Weights of a small segmentation model: arch unet, held-out accuracy 99%.
Rows from block 8 of a small segmentation model, named by matrix and row number. Rows with one number belong to one channel. Each number is 128 + 32 x the weight over its row's rms, rounded and kept within 0 to 255. All counts start at 0. After the name is the row's rms in percent of the matrix's.
After each channel's rows are labels from the 100 images, of 14848, where the channel reaches its highest value: "strongest on" is what is common among them; "colour at peak" is the nearest of a few named colours to the mean colour under the peak. Only what is clearly more common there than usual is listed. The data: dashed paths with two dots that lie on the same path or on different ones.
# convs0: first 3x3 conv (model.decb.0.0.convs.0.weight, 96x192x3x3, each kernel summed), inputs 0-95
# convs1: second 3x3 conv (model.decb.0.0.convs.1.weight, 96x96x3x3, transposed, each kernel summed), outputs 0-95

convs0.45 116 [112  85 122 101 160 132  76 170  64 151 133 136 125 148 141 180 134 143 137 160 103 154 107 153 134 140 144 173 136  83 158 134 105 163 110 102 124 128 134  96 150 157  87 139 163 133 100 149 126 147 139 125 145 121 129 122 123 125 186 112 143 157 125 149 119 133 160  87 160 159 171 139 123 138 153 123  94  93 129 172 149 129 130 139 150 102 106 126 106 156 116 105 117 163 149 137]
convs1.45 128 [106 125 128  87  90  75 125 111  88  94 159  73 145  80 172  22 165  75 170 128 116 102 101 129  96  94  99 122 101 113 161 107  95 121 162 143 148 108 119  92  88 143 125 154  72 106 100 161 102 127 126 133 153 200 112  94 139 151 127  78  91 123 129 126 162 125  81 122  79  67 122 127 121 126 163 144  92 112  73 136 104  92 179 105 187 121 134  76  76  99 149 132 128 127 138 135]
strongest on: long paths
colour at peak: grey

convs0.9 096 [147 123  64  79 120 144 163 124 116 106 150 106  86 147  70 111  81 153 121 130 141 126 117  90 135 121 113 100  85 174 151 161 157 136 105 127 137 111 120 132 128 102  98  92 162 161 128 116 161  64 122 101 139 170 157 110 163  91 103 100  98 135  98 156  95 176 107 159 153 145 118 157 143 122 179 171 157 163  81 111  98 115 101  59 107 125 145 143 112 126 110 112 117 117  83  68]
convs1.9 116 [168 155  55 136 135  97 155  48 130 107 107 100 103 113 195 171 134  58 169 163 109  64 152 136 146 130 136 141 123 100 100 141 114 101 138 136 176 142 166 105 134 120  82 167 133 156 124  88  81 132  96 142 107 145 156 165 108 166 120 150 118  82 210 113 161 147 113 152 151  93 103  94 147 122 121 128 139 162 126 112  82 101  88 103  92  49 151 125 124  91 130  65 147 124  87 109]
strongest on: many distractors
colour at peak: grey

convs0.42 112 [ 98  87 161 138 112 126 176 105 158 189 130 174 167 113 156 159 193 131 190 167 119 137  84 149 136 150 123 132 112  85 113 146  97 125 144 138 157 106 186 146 135 154 167 181 144  74 150  95 126 158 127 153 150 130 133 154 125 160 141 145 179  92 131 139 132 138 167 127 207 143 126 120 155  96 158 130  65 110 179 137 203  60 115 165 166 181 121 125 156 173 148  72 130 138 165 150]
convs1.42 098 [119 163 120 149 130 153 114 143 124 204 147 196  93 101  96 184 113 165 101 110  33 100 155 156 139 130 110 106 124 110 133 121 113 146  94 116  95 109 171 132  77  68  90 113  55 125 104 155 103 119  96 132 119 122 167 167 126 173 177 163  82  99 160 172 116 157 189 107  89 117 109 116 116 129  92 141 139 126 135 128 137 144  80 134 158 192 109  91 113  90 122  96 142  75 172 156]
strongest on: long paths
colour at peak: grey

convs0.81 125 [165 116  63 135 139 155 124 144 136  71 108 149  59 120 145  82  91  83 148 160 158 119  93 165 128 121 143 115 109 130 117 114 145 162 106 176 138 192 141 166 119  95  77 120 134 138 139 133 140 116 176 144 163 134 156  96 151 145 127 149 146 151  99 108 151  83 122 107 119 139 127 140 133 127 130 109 141 124  64  81 131 183 139 161 138  92 124 117 140  69 135 145 130 158 120 156]
convs1.81 138 [ 85 127 143 125 109  89  89 119 136  95 110 121 130 170 255 128 119 143  92 135 131 159 135 136 108  73 137 136 138  75 124 137 115 141 158 151 138 114 139 132 118 143  78 185 149 115 102 126 136 125 134 138  83 199 165  97  78 153 168  92 162  95 109  69 130 128 138 128 168 111 142 131 142  75 135 183 125 172 151 109 213 160 116 108  90 104 110 151  88 105 119 103 132 100 120 134]
strongest on: long paths
colour at peak: grey

convs0.79 089 [109 142 122 128 190 124 103  98 118 134 101 150  69 133  83  91  70 114 126 168 124 105 136  92 180  93 137 143 132  78 114 129 127 131  59  86 107 179 112  97  98 116 107 109 128 168 148  97 158 153 121 119 139 144 122 162  82 131  92 162  92 129  99 148 113  79 118  74 119  72 147 151 137  90 153 111 138 139  61  93 139 167 127 121 126  37 105 122 102 162 129 133 140 139 101 111]
convs1.79 104 [133 181  72 158 100  94 142  42 132  97 107 118 111 128 206 154 109 163 164 131 136  82  93 155 139 112 117 149 130 144 117 192 119 116 166 144 107 110 117 114 198 117 101 131 159 139 106  89  23 113 131 135 155 139 123 102 110 102 124  99 133  82 221 125 150 159 104  84 151  97  85 120 130 126 136  90 100 149 124  71  71 132 102 111 109  68 105 119 123 107 129 114 133 115 116 121]
strongest on: many distractors
colour at peak: grey

convs0.34 094 [ 91 137 128 112 164 114  85 123 141 124 123 185  63  79  94 147 146 150 156  66 109 181 133 104 132 106  96 107 157 118 150 163  87 126 158 114 115 130 116  90 148 166  90 104 115 146 103 148  84 139 119  90 128 157 134  87  72 147 125 139  59 158 170 135  89 115 127 139 152 166 105 107 142 101 174 129 135 121 118 125 172 149  90  77 132  72 133  85 157 201  96 125 141 127 125  91]
convs1.34 094 [121 176 127 108 115 139 168  85 144  81 127 143 148  86 162 157 105  55 117 133 116 128 107 161  93 120 122 128 141 115 130 152 161 127 150 123  90 103 151 156  50 144  34 145 155 137 124 151 139 125  76 124 137 127 127  90  53 161 157 168 127 121 132 160 159 180 144 102 133  82  99 117  97 102 120  81 172 180 179 117 155  69  93 145 117 142 117 135 120 139  90 135  91 140 206  65]
strongest on: many distractors; long paths
colour at peak: grey

convs0.92 105 [ 72  93 127 143 156 135 105 133  89 164  85 108 181 118 182 153 104 123 154 143 124 143 141 120 117 179 160 114 205 179 132 126 100 180 130 116 167  68 158  80 101 172  38 100 168 145 124 141 188 116 118 153 118 146 159 104 131 136 152 130 136 101 101 100 133 105 120  99 149 123 162  90 155 144 120 133 112 126 118  71 153 125 144  95 147  29 137 109 104 116  74 123 190 144 149 124]
convs1.92 083 [149 151 160 134 147 132 101 234 139 117  39 176 124  99 126 120  68 101 140 153  51 104 108 141  97 157 113  93 151 108 108 142 127 126 112 140 144  19 127 180 146 126  67 142 140 116  95 121  92 114 168 129 154 124 105 105 107 157 105 133 115  73 104 131 155 130 167 141 143  81 120 124 146 142 147 100 143 163 119 150 102  76 126 178  92  95 100 166 111 146  99 115 164  89 132 108]
strongest on: long paths
colour at peak: grey

convs0.62 100 [ 98 135 111 139 137 119  75 145 173 171 190 105 138  75 117 119 160 130 135 119 104 125  90  72  94 209 127 157  79 112 164 161  97 135 150 150 118 127 106  94 140 133 151  36 159 124 144 115 168  99 133 141  72 124 132 155 162 130 146 142 123 119 138 165  91 143  80 141 138 117 151 137 131 116 127 153 112 180 151  91 113 142 114 147 120 161 141 155 120 104 135 158  82 170 155 128]
convs1.62 094 [121 147 174 180 125 113 131 143  96 126 118 102 104 104  30 121 160 148 146 128 161 107 119 118 126 158 171 164 128 152 153 146 142 130 136 117 184 155 104  48 128 117  95 115  99  93 152  98 145 128 159  70 167  61 166 116 135  81  92 136 122 115  75 168 140 131 115 119 120 139 207  88 111 134 130 156 167 157 105 135  97 104 119 104 228 115 183 161  97 132 160 159 136 116 165  93]
strongest on: many distractors
colour at peak: grey

convs0.20 098 [147 181  83 143 202 110 152 167 120 104  87 117 149  82 149 121 104 192 152  71 117 123 143 146 143 152 199 130 152 130 172 110 127 120 160 124 134 111 114 105 177  85 134 149 107 163 176 152 121 183 104 108 138 143  96 108 107 174 129 160 144 150 156 166 127 108 108 168 139 107 124  99  97 129 123 121 145 121 155 131 109  92  85  73 127 108 106 123 119 155 110 140 160 105 169 113]
convs1.20 083 [116 140 111 115 153 146 168  62  60  75 126 139 162 132 107 120 114 143  99 174 122 137 144 118  83 134 150 117 102 109  97 153 169 121 157 143 111 184 126 194 119 108 119 123  94 132 162 125 159  93 192 127 132 131 133 125 137 123  67 124 134 105 209 157 121 191 118 133 103 107  72  65  49 117 134 146 164 134 119 148 117 137 125 158  34 140 114 181 155 153  81 156  91 149 116 109]
strongest on: many distractors
colour at peak: grey

convs0.3 121 [151 150 150 136 126 113  84  82 109 133 138 134 148 139 118 140 161 172  90 142 123 111 183 125 152  79 135 158  71  98 107 118  90 136  95 149 111 108 123 134 125 127  19 109 161  69 131 115 107 135 120 124  25  65 109 144  93 154 136 140 165  89 107 113  66  64 118 162  67 103 134 107 108 122 103 164 135 162  48 177 165 132  81 120 120   0 140 129 164  76  94  76 112  74  99 132]
convs1.3 110 [136 180  86 160 155 108 178 101 103 133 148  97 142 147 124 150 135 112 143 173  50 118 134 138 160 141  98 130 130  82 140 120 115  93 108 136 147 152 163 132 157 115 128 156 113 132 165 120 114 101   0 107 130  98 109 141  89 133 179 130 122 126 155 119 135 177 138 200  91  92  68 129 147 107 135  64 119 104  59  89 180  90 143  96 142 160  86 141  86 106  92  97 152 104 132 130]
strongest on: many distractors; long paths
colour at peak: grey

convs0.75 114 [140 119 115 124 133  80  99 130 147 164  98 117 107 154 192 129 100  95 115 131 112 120 112 104 160 132 183 108  89 127  79  80 130 146 158 147 129 128  58  77 139 109  58 102 127 177 123 150  92 172 141 146 136 118  85 176 151 105 130 126 123 101 122  76  96 124  59 123 108  97 132 108 171 132 115  90 116  88 152 149 102 107 105  95 102 105 130 137 113  91 189 143  96 156 168 108]
convs1.75 103 [ 89 171 108 151  95 126 110 162  69 138  80 181 124  95 122 132 129 108 117 162 148 129 131 160 111 197 117 112 131 118 123 133 155 109 131 138 104  43 138 112 182 117  77 198 144 105  80 126 118 109 145  79 151 110 103 192  89 159 125  98 126  88 188 133 130 177 151 138  90 153 120 113 108 130 142  73 148 145  94 146  86 119 100 190  90 133 109 219 137 110 142 127 170 170 129 150]
strongest on: many distractors
colour at peak: grey

convs0.61 101 [ 95 136 104 144 157 120 159 120 162 139 150 170 132  88 135  76 108 172 100 115 146 128 130 149 148 106 133 185 116 140 111 160 106 176  89 160 164 126 130  92  85 120 149 126 126  99 156 151 115 162  93 163 146 118  93 151  66 103 165 137 126 157 166 142 158  54  69 147 123 109 164 158 116 153 160 120 158 174 127  81  75 109 113 125 124  50 148 134 127 150 177 137 101 191  98 120]
convs1.61 087 [ 84  74 123 191 105 117 134 142 116 127  87 130 173 143 201 134 168 114 149 182  90 111 141 161 160 201 140 126  77 104 138 147 160 153 111 144 130 159 111 105 106 153  91 105 119 119 154 158 151 147  99  84 152 137 139 152 104 109 137 130 118 109 148  88 120 119 144 151 123 186  87 141  75 118 139 150 174 103 173  93 205 169  76  95 168 161 162 165 106 100 128 136  84  65 171  81]
strongest on: long paths
colour at peak: grey

convs0.36 084 [ 73 140  80 141 133 142  97 162 132 149 119 116 160 127 136 137 110 119 173 103 146 125 110 123  99 177 164  87 131 188 137 100 114 152 101 100 243 141 150 140 154 113 121 182 112 128 118  93  97 144 158 146 106 168 146 101  77 124  67 146  89  93 111  77 152 123 112  90 140  67 114 130 131 174 186 100 126 129 140 133 161 116 131 154 134  54 134 127 115 106 131 152 164 149 138 103]
convs1.36 089 [ 86 120 170 125  89  83 101 133 156 222 181 127 160 121 110 188  83 123 136 153  92  94 160 138 113 112  95  72 134 100 148 164 108  84 144 139 115  48 158  58 142 134 139 135 150 103 101 130 160 119  73 151 108 145 174 126 139 129 109 117 139 144 119 118  85  76  91 115 140 147 118 106 133  60 129 149 187 145 110 103 174 162  83 102 204 118 106  94  97 113 114 115 148 124 111 158]
strongest on: long paths
colour at peak: grey

convs0.11 096 [181 117 172 130  91 111 122 155 209 120  87  93 202  97 103 126 142 136 187 108 115 170 184 104 115 142  85 112 123  67 146 102 118 134 129 172 113  98  57 189 150 120 104 115 164  69  90 127 143  94  84 147 116 104 147  88 142 124  94 140 146  85  98 145 108 171 131 125 110 114 144 165 130 153  53 147 118 117 197 161 101 155 106 157 141 195  87 103 161 108 159 131 110 133 151 138]
convs1.11 096 [164 104 108 129  86 102 127 156 158 153  95 111 158  94 108 141 139 126  72 137 109 104 170 138 117  87 110 108 137 187 117  37 109 186 165 119 142  93 112 136 150  77 120 102 124 157 160 117 103 137  97 167 131 178 188  92 146 186 183 108 128  88 126 115 107 137 106 108 121  78 143 134 147 160 126 146 116 202  78 124 105  74 191  84 198 146 144 125 142  84 122 108  84  96 123 116]
strongest on: long paths
colour at peak: grey